config.toml
arch = "uvit"
model = "text-conditioned image diffusion model"
dataset = "rendered made-up planets"
train_examples = 195000
image_size = 32
horizontal_flip = true
conditioning = "text"
objective = "v"
cond_dim = 128
tokenizer = "word"
vocab_size = 28
text_encoder_width = 128
text_encoder_layers = 12
text_encoder_norm = "layernorm"
text_encoder_norm_position = "pre"
text_encoder_activation = "gelu"
text_encoder_mlp_ratio = 2
text_encoder_head_dim = 64
text_encoder_fused_qkv = true
text_encoder_bias = "all"
text_encoder_qk_norm = false
text_encoder_parallel_block = false
text_encoder_inner_norm = false
text_encoder_positions = "rope"
cond_dropout = 0.1
norm = "layernorm"
norm_position = "res_post"
activation = "geglu"
mlp_ratio = 2.67
head_dim = 16
fused_qkv = false
qk_norm = true
parallel_block = false
dropout = 0.05
inner_norm = false
moe = "top_k"
drop_path = 0.15
num_experts = 4
moe_every = 2
expert_mlp_ratio = 0.25
experts_per_token = 2
shared_expert = false
patch_size = [2, 2]
layers = 12
width = 192
positions = "learned"
residual_init = "none"
optimizer = "muon"
muon_scale = "original"
lr = 0.0099
momentum = 0.9
nesterov = true
orthogonalizer = "newton_schulz_5"
adamw_lr_other_params = 0.00084
grad_clip = 3.0
steps = 4200
batch_size = 64
epochs = 1.4
lr_schedule = "cosine"
final_lr_fraction = 0
warmup_steps = 420
weight_decay = 0.03
adamw_weight_decay_other_params = 0
Rows from block 6 of the denoiser, named by matrix and row number. Rows with one number belong to one attention dimension. Each number is 500 + 40 x the weight over its row's rms, rounded and kept within 0 to 999. All counts start at 0. Numbers have three digits each. After the name is the row's rms in percent of the matrix's.
# v: cross-attention value (model.blocks.6.cross_attn.v.weight, 192x128), inputs 0-127
# proj: cross-attention output (model.blocks.6.cross_attn.proj.weight, 192x192, transposed), outputs 0-191
v.0 082:516517469543502483490521589527459486514475489510439475467535496518536550417486441492481527436526560537472537470573516548546475485472523519534562470451545587533447451528428495553489479458503515539503439517517455565510474457563528488520488475479469516447476468432504545487493566497461502450529440464518501528536535544485505480523474508550555548488420474502512560471515395518587592527553
proj.0 082:540415456487481622524502475446534494487496472444482475507494500514525544532466475528423458509508505509511513540492442497555521527546437514455494530552532495503395539479564468511505549513509443537500510488472520533499533494522508551484453561486516440468524497486437477525477492471445568483444537531494539487514511536515472514537500494474551524522488573485555541500529473550431430489608438483468530501499453431513532531465529564515562572503478510557483525443502524499555485564596511485496551470507438465549491521548534533549527518527466459549480542536469529478372494622474450540
v.1 110:561522496494501531566523520421521490501491467573512451495487477613516507532510493479450448466509511480517480548522543477497440471504522518445525522537463379502475474467460554511485493456409466493549495540435481533500517516550539505494459548524542543492529515489522462497517577469501550539493402492424497525511468529466556464513427482520507411487567475495573556464511466466393479493522
proj.1 102:528513567533440495456585470555482517459522601518450521494476499452511454491555615539500506465538544540488504481478526491485466465528534501547491419439451462482481507559498524517534526424434485514586456549513509569475471519474502535567531476486454516546499460535476462457506493513468538498542461555515506526410519553491492541462501508494468488485498480519447562460486443543571436556458496511504458463434563462527452454427443494516597523542525441517499497567495533455575489516555463505516425496470442535445448495520441507515513439513547563465521500493462530491532522538543566499
v.2 102:497460473480492502397473480556486584424407486482512540597526492471482525535471583463514422542511471475531539532455456493541502488500505553508490458540503497530509533503502485495502534476569576506511559449439478469484548477460405462502528477510447602541495550498534561421514485535484495405469524473481505569452526495514475465445488469527539457511564499503453484483460512479491469458477
proj.2 112:492585501507505543475426547472549454511476437505499444559515562535463503489485512488499578509414492491519477485464522473498468462479507558556483503538516503497452480468464462544489526574489502501467532481521522500469543459480470513393456490471486492497426524486488484519577465435553473402508545544481514555446508552582523406571511474511414540459549525542545468522503502556449583438509529492491544520507416569530475562514481434515503515476498452551521405474447529506455548562470441553507492519538491524483468524485480470463471500476547484578567542529510530433497548448482500485
v.3 095:613459498529475531595526511504456468537583501558513445438497437531537545493533474507472539493495528506486542466612545472484453473467486566507584509507537434526573497479501512522483457503488446489462451575469493533472485462546543533473423502493510529462574486412467425534483501507468493463518430529445468523527490485498522431505486491519570478504561544452519531499477470484455521523536
proj.3 096:558481550478470490518548404518481536530525484522527530504442520482533430538504499532392485529488502523471537469452456527489536495466487499453526434486448461514461550510476509526528509486497488490556479521418495618482555471498492542543526492530464533527472433477453468497463503455466542530494554497580494483454516599441479514486461487483531474489479535520457510497476469495518444531525421498455447437479514414569503525433505501622544501476495484524478485492555548436547466501532549483446460488478452462515450524554531522498546467567459470456523511528429472453507434587512392469
v.4 110:544467502528462531561530564517542490511540481597521504458478546520541411486511476477471535527493496527502518415515521472535529484545497541496510564484535530501529516540551442530568422528485446599489436544471474493504487466502509495493397505493512519461494520477520459539482457537550468533527504499523417558512432444527539466532444446499526507473407514419515547481579425460458498532518
proj.4 113:530510439435487496503591479541440529511494523507481470541452523489503404515503559521435464588484455487482509529539511547483567472479468503540507474439535531527588474498487542454551473433497546480511499559485470530489517503444533480487545478542545530574503429541435530560483477463506597539525468455486530499474528567471442458491476423552526421575492485520527530521534518499494459557565445522452527458473460502527487510524488509559468450474493526527513481496476495474552474446565541442522520494546489492503500562561548551502494509614458467443465494463501459467554402495414474505
v.5 102:651489531612511505546500512561529535529508499508449498496417481444506491507480428543434512437552475519493508426563479498568546512480460501485510568513506486433498456504492443495523542474523447515494441505477441548531506432542509520469431514469533470501461481432503474516472534478514499552521463478503476472570454470519519528504522453481517479446468492492519514463513480497636523519560
proj.5 102:493415494405520521515554473543522536470536463472519485488470597562565494549466458554437433528508458496486493488565424514553532492495450480412478463513548519514493498503466534483463509459527553502456440547413499557453555457461485500482479523507461523500511423425463534514461499414447554525494500576518482462469488531477443502492470502524548463524486545505499524487486481489479470542549438444407552455492440476520555524477531553503507507451508500583482513444525511527557520537567526465478546521503493505553547519582543462491481471533452460452508448511463490512480457566535383497
v.6 072:518523564570481458502468533558514517545454535468462536557515424538511483493457495539498409545494476463516523420497480548454532536588492478414417553531498536462528533489530536446473530445498524555515522490446568517458584448475522557545484493473538481462521502537472506493507440523549475446475466485495499471565568539481486547541498468424588493518506491498458438469472502532533449478444
proj.6 062:404598579506470513515487565496523470485462506500481473518516537478536460449425508525492534478432441472474434482540514435495472453469488584548498473530476498521535487516449509533493533497430547489447474442461498563500533429470487454441458442490414533527507505457507520454497496488546473506520517482536468514498524460548557469486490489535404497440489416564507506571507503540519593490501494541569502457501464569426448494473451541453483466472536453462533451526482515483538504529448464532473547521534537507493590507510426512491496498407549487436561480540495498420491533426492536484
v.7 078:489578476502519447414506455506493461420454461516534551433416474531543505504528491511476482560550493473471492501523529564479611547494493460513468517444524466417465459454540467449525511481480438552536463511502530525430474474495544535457436542493507582457445575434468476487512470482437475469453536457487462496509441498416490514559478460467451470523488518482490503504507468443468539476449
proj.7 078:435491502533510485551542473459467586478460525510504498484514481500581508470476552513495476568557519472505496446568534472525551548495512493485555527535478520528597416488514592510522479507470478503535518472456477480480459526492545432499443435448450537595535447563593516487492455535494457558450522411511492409472500488506515455482549548527521543579506518523466599477394469518471598506502479480466481479501574519534505401488531503481444491491489491425501517484520497530462487501539483500420538500535503528503449469512461554438558521496508522426470473500512484478531469449539499468
v.8 103:472501522433491576481479553459489505570509517501512496504603463502439524498452553416491572516537548503518553464494484440471505508520497541463503528473429465439572574489512464550512502515525455481470483482447509474530498483466490444475528457442489501469533464539457405578409488515561554494469517528492506486558497459534527510539505441481552539534524543424556495535468557454425492514442
proj.8 108:546555520566495424512524462508448465591541502578538495504470538483466451532515461483473516524521482506493485582555504579475555495486522445493524459410493481506578551529488458445523511470523563446516520522507504547487536459482502477499588493538535505448514535499483500472531534502498495531562565437502465555554545449462538575479447474487504464495508488501537413551530529411537501516495435551542474536491529555434497577498477535513468469523523569508557480472521498425541440417488615451477473540494506479444429538466511459528476494514466552470547483455473522494498440510474426485
v.9 089:457509491551529500480594491529535494469536552494480469541386580479502498579515520534482531519497458459408510465484489550443535516512497506489501630491464499535530541513508473462556479565539525502440493503538535492524509431482450472531513433493504461496533552519433514485497495536451456461520502532473470456585446470523479555508550517465460535495398517495452442442510559517563497472523
proj.9 069:513462471481472438527553540478463556501481534491487526479536504500517468506428556551520407547522460533499497453552496515449499542464485506430499571464516524516571500475488551523454479506548472554472493590529445447530509562560514426517440586570500469574538469531466551531447476500545543564458515423488514525501516449468479460518489501564505513498506489519483545517474532406510502474521508511490506440513488521530459464540591514485365480460527508507493461467501437511477502461460548481517527479553527458531529498534537551542504515496491480505417535497539424483564485410435459408
v.10 096:577474445524511545576511486447553524508493535517481478517462466521532487519506444429469471437519540463551530566551577463495521506560507585549532513535460400529498483470536528529555515467407486459500514486470436486470514518463533471478444559517537557537450518523492465502570531438518550551510441483499481485496517508549591504568508490556537467520618498490538544484484498493474460493494
proj.10 092:501566593517514517485547481573496492442519533546484447520481571472540452482553554522483538493425524486496522451497481543492478441524556520551501457466480425457477528509520506521526542446429550466528520517487538555471548466413466510535523460517428589576511477520450451458484501466495449493524519562547457546393516610501489504476500505480426503466511481561435534508464450528587491554456516512491496472451497494493487442412449530518539500515546438551506493523531504430558487550507464503449472538494449533489488522505442475429456457533512546468555501470474491473569522558519482491
v.11 080:514540416474456533431391533464548485502478500507471499482615517562505492515474513503518459457520465464477538547509511451496499546477501479433418420437541564546448519462566554519475513494491583498496454518560510481477488517537424500559538507482533547474539580519537505460461555465573423524512542484556537535464508439469498466510489510506505451520477556550472535516489547500464514509462
proj.11 065:490505428549509518461492522470538425450507481507471523510528465455486619434553560465469528450498548495483511516440536483440551498553521495573510472564447479458478498479488512525531533534506430521485522477520500458481447516524482515521500502450489485463463557554474468520539532517463448495517485507516532518495515421569531493506464505467443559479506483480530550468504494539434503477432517520492431585544592505499440517562427470489478522475528476474515571565519542491481525453484448567460504515442397453510478466495420531490476540387571509541470472445553525548405462470543523516
v.12 102:457541516459497524510587457548464463473453474495530541514435488486510482459549529550539527512524511534462430515455523585457525587554461476495494526458491468413522449493526537431489587534555494489527488472569483442435523475467499530459514538518433504478449490496527522465502405522454424530519583482503508526488451512458415548477524573441535570492504526522498510443499441493509516481490
proj.12 102:459478541514527510548421481465479595482453457477528506461506475528553528518461453467532468496536503499498505412510453458542500593463518503407468582563491521513550460458527544538446471539522473485512499473475450467563491488560535492538478494485490530568542468478603502505437473501503490511431475458486481407500481515484492469495556577519493546577495500482445494533464501482512543495497551437484494508543533465557534441482601447479483510470459505453466539443481476586424508544510450519449506482534548502554565449437554536473542514457449494510490533575509446537566523468559497478
v.13 100:485452517521472494505496501480469444455472507539525512546449484519582461510510442505576497556499471518462533562492480548504557503485459473557524512445441467596497474522621529439480465501458463537494496510572466437447519518484468538486445554490505545532438543444519582447594470480452487523552567543532488535468493463492511476543497538521545437534549516530498503439547435467466548511514
proj.13 107:437509489500509523495469512488479564419446515486502493500526476461563533480519559463510546525464523465491538383454490472506510541496537516536514527558494482493473453460543543535541487512453448527528577468485472462524462508491519503491442452482449552621520479590566475538484447539531454457460500444550518454407508562513496430520530556500470553505494549555449563494429465575502541491472544500464478451503530442577523472491548458525471519490498439482462510504495488532420543525454396538428502500562490534531512482482463574426523524514512495481513528522556431505561486458505495456
v.14 093:482531517471475550530408528490455539588502446529462437541476516505429453454494465529516471428495498535504503551472501539581504449506566526429493431556581569511486463479499576499452514469509480461458459546502460526513485521521468450535553519446531499516454512558533482493496522441541568575485467466514551520539605516543557484461559522497500488495566507518551515466483489525433502494457
proj.14 099:500429413485479533456509522515581478473535437475494506465494435484501582495600445432470518483536498492522514557452471529529552491559481459484541513545476516474397520535542449473450509513534494523511513490517524466470448530526496534496499525485496436378508538500472470524524512547442491475514476544443527492560467436518477511534509516440512521484473520492556478469540522510495450504521518436526482570463507453424518533502445465450618498511511536519475589518524508518553465466568507498551480539469483499525489491512517475529482472501512480528437453462476566550361490622526496539
v.15 105:518513519563522518570531574479503514545553522526463486474438502534441492487448479443420489437508509531505517539586567463455486452548535513508583487543468443557515430469481543542439518449470429496500464551422478502538452542485532428437505489552486458479532510501512496538480543510464583538519459468463486487508432468569531492537460481552539538514506470486559543446516525451461474464546
proj.15 102:541439528494461473458558493529456518460512567501450506476506484455523422521497574545549418512564494510507516459475463516487437484515493508493460477410462444476438534519589467511505531431475469495541476591515496494502528527548496520603511533534488486490510437559434426519403523524472514463481495533482503537479534530459440583481506540465500496489459503454454569406531481484549348533466510488480508439440495463485484481456501532514509515538557447536501464464528530463512417464508511469551457494448477479485505494483496530507488429559496571481461549481442469476512517564492491483
v.16 093:483562547446461470530552498514552512459493484427496523440488581463529523516487503543594517463453512478515469530459437450482464466495553517527471506516438474540562464542488507472494527462496565547560608597478456431548453485547563497500522449443490520464472476546508507580474535471481508555536520534527479539491546507503438471466502517521522492496568541506447458445540525434453512532441
proj.16 095:529515479486526528528521554555453508495525550540450518458463517420549547504458453484528537506491450569433498504609480439525497496466482507541483478472515497467563506471496507532568546507620510499426541511506497442432480482541572520442556541491441541529510443443487526519452464493621505531469473480496460456475469534480436477542476525554543526565452471501516510547466519454486526524512502471586498563501504453496543533443450475503447514432498454532461537440524419478446520451526453511488488445451506601541514485480512521517487520519514543408467541512474477586519497528484485535
v.17 117:512555489530407537550508526470499575568527520553495512481502492499462476536429452426464591507592517482491543507511539509496538461459488487405503473491530527434520516485499560498494512497489400493410454483500541573538535479503574503475480503560513495515548522516502480564545431503525486490553481522457447460528460467457543522549486477487501494551524502418437526594499528509577489490506
proj.17 130:467473490518483431521535471513500494535464458454465479528499494526454526506565457515480478531527499461535551574462485449472489419526487539486483535562567458502474476579497484484465422537430464526500494495469541479475576530545436472532486516485568518485538517525453525504529467451438528524485482569587476509493519465463555532430491456436440441471502555459481522526480431535508520464490464530476557516500491466505520531500411450502528520443504488512464440532465518560559512540533574452551377625523583491472548547530493521465496537547509493553475504460527551438444543476493446505
v.18 091:420481497447509544512480487488545476496556441542501491499517492499455542541531524542479479608502417466482447487498460480516542485471488425522557527487499535476511469490561436462466570505487438467446471491593537497459455509475507484525534479471505551454447457576480479514469487539563597485400486489590448521522536585469537500453499430534511505498495531494579522527503489513537520470452
proj.18 084:505478478535471519478499536516523496438571515546551485439467538457574540489538530479490534407479537568481490519516499475507442486519443434538542489445460540579540472490423472541569493507535526530486495478500464481498488558477509532566510453484526560491487544468481545569530492542483497509464416439451545451494550604463543482528518525560530532484456484545574464547455445444467535525470573513489502530467488481518450499504473519474514524545463504497532521525460423483457524409429500519511531458501534442462456472479553450466474531601559529508498519468571503548579556437489524439
v.19 087:504451518442526516467449503491600464518456456546541474475468533544495491519528493537495513521551475457511469514406466461518568462499463471481553499547513476488496558492510536448466576572501466518539429405519522558463507484438450443515492438512525557514468484487464481483507450513523493486497453451488527523486471545443521522468533404462445479430497469589571522438533554506427456457516
proj.19 102:475489527517490525508512550447520552447547481521484498458491507529537511461458568527494479463525490510421482519568489481534485533476366490574506498504466518522585438536420505429545505483540490514534478479483495551540460541498467474561522475525515478535501559453507511484497488530519530551435459489423533441483539573516526409464587523486504456492495443520564470466524462526438446446470606497487460485445454513513513458520521426456503527530494454487528507529376491564459457478479528522417499492528541516499472519470515585486518514564579515525535471522524558499589474498510548498
v.20 097:508621494552443438462499473554503532530512494520427481503453553494547479566505564536522464467494551549467509460514415529501477458494476516537536509526478474465527450520449451490514487489525511423465543502470424531528440465565503490560530485462512472470465470540527544537460498444429542414481470465448489558456471497536474502541469517506493579454510468535496492436489528527447592569467
proj.20 092:453533494492455480528518498514461563451408594492468487548499472502437474486548479501553478470506454571551438532563524480541522432521528463496505439560571491502577451560573602532489495520528473512493479517453494464419466449482497513452548495500447501553560503552559535510477457499472529540491505556532482488463427462517464499436450446501462493489544486511430529523499508590596483522522438524510493506479521462497526504514463513420485454491528403501503508587466489580493504498477462433445475477479473532562573533434513507506482442423503467473529481505480489494538525448509543503
v.21 092:489491504487463493440550446431457485497485487559496527468479560480525465427534513473574568521497476523492474511442471399443502459545531535462489497472590512464522500464604502449457465491544420479479504540483497469612440557524524539502492501549429559460479485522474509534477488522554511551489546445522548416516491471496529468499488539487559507573498524475460502552479482529522565550458
proj.21 091:567478434508485445468527505458510543482499455505463455509437483498633501502497555448411488503508500583486545419455497577456475555447511441512552489474515497436502445461494483572467511521509573520469535443492515492489569485521494425519528488503463499451442461501453507527493526519478455442522483527521451516493504489469533527492445495515491562488485521517488496581521474473491547462453494539509562511510560492526516558491381560508491424500471509436522495509520491533474576534490525533501452540497598454499556575532499516548500518494510543530446474429553544530594554490530583489
v.22 116:547592464484568418474557496551534505521498545479493513513507547483548559545525511517534521427476559499509528497535442579521530487549543482574501522521483415540471469502436537512550444471566597505490573514434473487502484510547496459502514523458503458469523489516545527412535543498440475486505552465467544568516490509517469488458483497528438523455525446590486493441486527434434513502496
proj.22 096:491521529494546565539486534548487579462427559525477573561534484514442466524470521552553535501489488462474436547589445436545525512485456533501447481553482493503494575523509543511551545490574479539475504504467502483488436451463528538432494527505436519526523504448533450450409483466596545556495542484492492472489421518546433459476504512534519455541522478510442578420496583518537512511554462450504419514511526537462537433517539493492494489462567451519461524513488520495494441475537439455489521464501417556549514446476528481518477508452471485480478500561411463511460466529490483532
v.23 073:451495531486559530527547545444589559501522509468520530477476477495558516459507565476476606470451444473540489538494438508512483534457536506443482426521514470446531468496493551547490502546453568462476515510498451556543492492477502524563511430516501482497513517542505467562520421508500439504519478533501493469510479552535467446467482502465509439509574558435502492572541537422514432391546
proj.23 087:469541505500537433528466548541479471546478501485483508524482522473443534533520474526534550583453496475480490532538446411505496457497472545521482532483500481476531523611424529462537503499509467477411532531484569517492496545534471556491478533485512499584527509526456594505516511505561569510461511455492506486518476505434477482511446471507522494504499493499530509543426529479460447536534473484590447475497472498524525481508486426525412566387446486562419501431534466439519462454580534496540515511468447581525477450491506485491527493541529518433516525489514469516391481531460416564
v.24 086:512541492484493496528452456518511485478452430501476501432484514482536504570535595555488542532492449539545502466426470500493566437424458493560435565442558505477533510548522443548467492555567565472519507535527539455502508561490567490535456547509431540543501489468492547509502500498484571447430559455478516515480466469482524434406508503449492507499530493462524492457444467529433448500466
proj.24 093:541521529498544493461461531437461514525452526495471520521441524497549460530448535468464480464518446531476453397508476559490540521515537493501536485444510491516547454494502538455422507495501525447478469494468512502512503455494541483476541517512457491530485552598520511570464528528492455547502570508502469507445442415543585442479491509488491589502534475589484452489609491515531398507521500531533521502435526508480468574556528537452491447506486448433519479577501516457464542510470508472375493489492478462588548557440490573526480409496519500515481475460480505497573483522530540486
v.25 086:479492538559519573456516537427506482514517385515509468472458497544526535474559543513558501533547475507496522521560504413533553531519471497445544485530536495440549503477554460510520518520497395441441438498546434552497471495558528551520496432536531554450462459544551476521466512470526570464446514511513485465506502479471522477537561437531472467547519580452489460506524545509533572516472
proj.25 100:468476455524422464496509472484476545408514499485533447495481494486533526503599456448468549462499450556525497485482593480493453518495511411506468485448491569548598450503477560470559536551516491477508457513480476530450525515539491549513516439471506465545457477474473553511550475534430593437521438467534496520533527537469483496484488539535540530505474502497551445562459436537504537532557504564517489457474552470580525527445469530448452490382434480502524552509478527551525560470442486520547475485551483435456473508499508468464462498435539511447514493487576535518530537441551518460
v.26 091:498471518568452453449532488587505413542420500502513541503483459500513508566562515518504448456452529540525504502508522509481461502558514511515473458570527559499486437547458459482525503435531580450515491488501506474507512523584475457539570486513482487508487402512575614500484549479465477540511462473431580504467462487491472513505495557491494544530443462545474432485515440533476551561489
proj.26 097:534534547447453482446511485463511527414502534469477513490557510542468493514476509465461467495498454532511460418481577556553516568505499475491517467510450558499574469458532547489533527485490467510545482526533391535527472439482512472507483496556423431511526455546532474480484475579515523476552476494392502553511467476518416474460498515509530526525500474515462500448577511594502512508517520453495478462530517506538482532475554525453513448481541491444586571538477578567501469500469481524442540463533458451544482491494477502505467456404525533493489490529474508512597427590542566443
v.27 148:514545500477511469487522484546487498456478532458455492486548463546473511502496469486515453453459542491514546558540503503500439478562558557508469492493502396577438492467477495460582495433549592492544545506441518459520485503546502468491487603478501482479465473456514563484539564516445446554606525497468493566496459508544480563489486540567472494446514468531521437451546511471418523532466
proj.27 138:518489453470470563500533481572488525485479507495482506512523446519460470512467490522503474533542532468496529473509512536510546513423505559466476493569463513422470583390555531516533517442513548548521537518491441474462508499457542491423517527475430533470530422404499418394426441467571444498556524546455494573536460512521406530458483527512556493522496516421428564481493540478518563484487487428467504588559516497480517496465487468503521497475535536491496524470525509520497496495584457493584472475548445553505535519540501475521496526452454491493439496519405495504482493543497471479
v.28 070:463485504480535440434490523449515439432586457492506463544513487534558505447485434459494437542505432492564452477560530461441522543458518536503532497508520502537493588495453415485495481468490529561534488524475545466436517532455431530557519436577497510514516490437486511496466499488472545557442529546517468488512521462499525469440580487536503469491528545543535439514455411503478442524557
proj.28 075:530500516490494531434482470517526482516509506521544456438506451489557441473493501499459542466488504582453532455507551615471517541504572459498505488407490510518483503409505483484454553524509547463539490469532531516471479522452569537474493490490472493451439466458518476526510544532477448427521465524486521463503530504520517542587495502525523565473477462530509409550522534392532547488491572559495496460470557447460462465490548581507518463575536553465524506525569472417461550475425433503481565420460545467506460570512466464538503433453464488527513498471508495514517534464534561442
v.29 098:505571508600408448409564494499545532484527528518467405539510533455565512498528519499532474527495533511516485468521491505476509554494496529559506496489471507507508498461497409587485514531527514481464530549498458506395458469539487501549528490410513543511429499530536580508547536465542547494548507412476504499462556524522451505515456508449487473460491493595492454441514491554522509543455
proj.29 118:471504456454429481531473479534530510446475594534528500494526488479486489474584491490508484467443488559547469553495550499555475440566561431472526435583490520519484481516580502607524476551421457540475579482496499455480446478499499489515478433520445545522529487574587492540458502476477553506541470449564555455493466506496483543461472439516445462471516506532468538505503533525519545527428467454500458502560518486504506421498540564495499470501524465502514579505503494517470509467454475480520509453498506524512474427467505411452485552420459457504557492502522479552593561420506542519
v.30 107:528466489474574562556476537451508535537435478503508515552493511486481492469456489506416552508578439474483540533498514529518495486494471480441544465557476526424480502515524578444491504508422488502477425419551483528495506471456553555472555501491477541511557493494420407542519415503584471502455475571518500505451540485481522555486515512514519498473501559486479579547482509497570419463520
proj.30 100:490519503548556465491483542500499465626557465485527468535475535526483558506531480542515537553507518424507515546512456420472496488534467558528462567465517468498484491588398507428476467487485493465531472516488508514536527557517450543561470526457598485501539577523461568497579484485514518527438518512497487538544543490446571493524525521474514477482489490487561454515451444503456434516489512534539516510489458508513508506513479430531479574459456516524461430465456508508584482507538567527540468593492502533472515509495480555483559497619519513504460499439538511454412477538457433542
v.31 083:519534482497459458502526482508576471543413522523469437443555570481490458543494544581555560550458521496482467493441467497511467464537476403528540566502445486486432426494506494481491499522514544548544552586530482413567443461513530510505502475455477488508482518528508581495461464517511467466517520474526566586502511581438453484483536511503563494520502481574484519485464502460454496514452
proj.31 071:497502471498491476470491527436466514404522487520452461525422566511531541466432570432475478470475465497417445445514459459534496517465474442515532460499439567446511499433519466564547500457548483553463513451460426476500512442573514397534536506543449491487551516518530455460463414507529471522498539457412438527490491553482463447476526466528524494515525514559461498410551480567483520459488489430481489517555500559503526526475489535501486486515459482493537540496447493544409488498498471551438503477511482497506529409470534525532515535557546540465474483497459497577581458508462548518
v.32 092:510577475471506467509461549555504447533557535490455456454475503443529506508487527519484542473520610575533510585524459511538482519511524471525528505492538440520480532516531522410501474468463573480555521474486478490492521433552543498467513548471561467476527512561576510523535510497405459491552462482497534535500477510486477473404461501542451615458465493486491498527504514461535465557398
proj.32 102:498516493468465416547575521489521459504454456480465419610523466517499454456443577547442462530479514510532550496536485561468551531497501523457465487514508535532530505525457488571533528451474428469534530539558478512535458489530546526461544549560438484523488467474528495504478487490512407559432547518523462543551523497513547564579489442493488542430538455471476455499439549509522518496520422469514532474487483509465456479493480483568556504494494514457473470601541497504579461509527497419486528482519555471512429491496538504512531452505454455447538466580437549499548505419550524542
v.33 065:439529452419541533480498494537465502564510520515503513481503572462477535504456494540467448481522445510496502520537506527512478410521541404483434509537430472511503391495507533492553568465469573563521456503434521484495559516495483513462509514500436547490509490526479527522507522446519482379429558520489534514448559478551525545535533520452493556466510471467547493508558558424526470538536
proj.33 055:521556475580477445465487442353543527537500501567489512544518513553546519537511445471457488459521533487543571441539513507500479465528534525456450471484455542541550439465523484527511538472548519483520458484463473423474471526537500434479450582511544500504592481467500483449526535481461448427451519567486483546514514461532473553542452505449521536489485397450532401430527498486473521480476496448497553496556506514502478448475497454533460486476473553493544537509467450521477519482506524483501538466540484455482420512448542493475415476453493516409534510562534523476460492436548542516
v.34 091:444514508518457490550500443442430459451508549483585490453504493569513510419496440504499517553488483547509443479509485464476558548596493532585504527455532519483498465541534518592497505495497462513482499514519433477566477571459571439537499508521521453441428545461529467471516518497495570547496485529551434469535538524476422475488443498593541507550492539461433521515501521500501493492540
proj.34 080:461467493487430533544543495575459520517505519375490489473494448435507506466459482481502431438527499530534471535458544441522446477502480512516485473515534478508477495486495501512477460529496571494516561511460518473539557488391538550540535447529459552424465488473537466491439469515586477571483507512452490501478548510417538555470542490498506380517415567579453568569526517499538467469505548456501420509477484454537514509512514573488561441458560478505431482487481526562533428514488459498486485539523489475518548474529478534494550540518464494537442520511493449531549534558503462465
v.35 103:453529458488524583524483495493479505493533440498481473535524503474509474456528462498494530496466498487478489475440585423438483495505506517407547429532506418479455444463537511531457530515518510474428468435514514527491477535449509509545487486501411552497462493454451470487505436555548571551402494498535568489512521507459453478487545489521527414531576616511490514510425499475529460489542
proj.35 115:447500473520529522478518496515463537491440496501601512521496537417567449557473522460482508474528514520498547484485471486514506453479448523487591560502438549446462505489567539526498538477513587487481533495406496472491528490463515470499446544438459499563455465471513471445480468493569426545563476537551474401447437510450473453501527540562558518477481542542548555500502521547593530568459482485499509497526527462538550515445423516516555518497481485494511516504513472543464515490505491582449526567479452471438480512497556519466465583426489505533463496488520421465435498510496572443
v.36 079:565515441471515506484495539490580463523569512518471543562432508480440440463536500544442452433492486531543454509491481541516568546529514461493485499533514451541464484426563543476516553501522545524473523503483525554511464431422485425496551466545469546575459430494540502494453510442511526526402457564459512522462500520463458459497522461566525506564563512515543496480499478479541495443557
proj.36 062:427453480478535500527609533594449515490513466486569510481532482467479503553432514532465474465555546492500498494492427503504527463553433496435486532394458525418464511451512541566510513489506525513530562469557492530510417501488599517590530510478486441470460492488523479467478448510467525522579486563437503485514572470465495494467544536584548466509500471543544542426497577491527474559563506523495531502494450540511553464435529497489560538476509494500445502519510519533501436449418537552504501501545502523467492528453526536527482466410462448490483479496476532490442467532538520447
v.37 113:490539536553502523540497502481506503480499507542468539574516479530501508581464512492480436431452458501497565412551542532480395485464496541440516457494471522549491533505466435515531498492496422470518542545450484486478477525487456588574499477503470413542420552494445580470512512530511500508534479502469457549499539508512521517525455491534530497474550472540574536523527438560436542559585
proj.37 117:454513473466472480473478533491476535521568574512451556526485553540511446507495439464509527476373488502487424550465542484486393496505555468535570521505555495500479523467549516406539503547486538522500478486422546465492470498485437427483495432535523553515522500510457495476495550489520515471584429485525469412470463472477544457494499484480461546535507545511562534524470492519446559476433569596493445574457541498541557474503531501509513529526482447532461486433485567481467518553504512492565495495468557558479519495492493515536561542412484502524471408525498469466464477535443494499
v.38 133:505452493493493534485504503511510420461487456516507482544536521471454555475538465509489488568504428460484467535456556473466598567533489497517486471504488536526484510527546578525528549494478558507452488506556500554498470442408467485512534499532509557502475470520491431496444497468619540547465525526508503434481577484479513487511510451545541369526518562539504490580478467491563429484535
proj.38 111:510507518542550532504522452581514548515469529513526549427492466426497583510465451499500458459546535499501551441467461509503537467512525525489497520481404527499476504474532538463467447513492572537541543501500479500492523584465528544558491496467539514455471512550486493512491505507491557476561475514502543511484549552453403437426549565557549369589412505481529526428523498450498420494487484391530504547516529526525488551412521531450462476491504537497484496496500507507499480440491504566458493533580466469509473579523470538464441498445508516518480550453511476510476454535450479455
v.39 082:559474546444489529513531534486463507436477469479554495487550501553523518553445492441525454557498459468524442497432585592452558526487525453540450444522513525473494481446591515547465570537522480483468462507487541570538458540500512534515527515411486490516468512509451529525454452539530460517478558438477579479531538448518452451534459455443453557559504489543492468518516550501474509554477
proj.39 072:551449459521547537527536459515488427499537482498468543410601480525428596446510487438473442547556479460448503448449464514550505479443563466565455472469497459455523502513434473506510487518483437531496478513466556522543514529522473496487531505497439461489489481477516459497544514516511523478491495477462527513502457566551475487522528543492565503545434438442473472472634486510447461413477506472496522485482465460557469524501502459446474554495448546480527505521508422512519549527492532550484459524519418509495559480532520509514471461634561602458523503481494529481499570522489505512
v.40 086:528490413554534491500533508569498464553547480496460478466517469475610444534498545495532462430443530521534479448519529470538421439443518533428534436570511485534473526470440474552537447460479495509468519515514478502469558520539552553467532538494490474493464496475446535508528516534502536445489487433513489496594547469456439516515449488533507525452476540489518476425616532480508519558480
proj.40 095:429516436470475475463587543515464486471456447515547501536568530484559431493468571517476533480400512438530538501508484521512463546473481451471547547480530518448463511523540507456542527430449478531487503498414490524542497441515522468499552523542457465574483483520550503488511504490507429523522478527528417404511498489503524458572471443515530545492534519533591517494522534539478519524446522598419571510448545486517573481455428524538545586512427480509492542519527501483519487560534481536534529494475470491433467478491533504515546500457481454451540442589502461531532490456472533541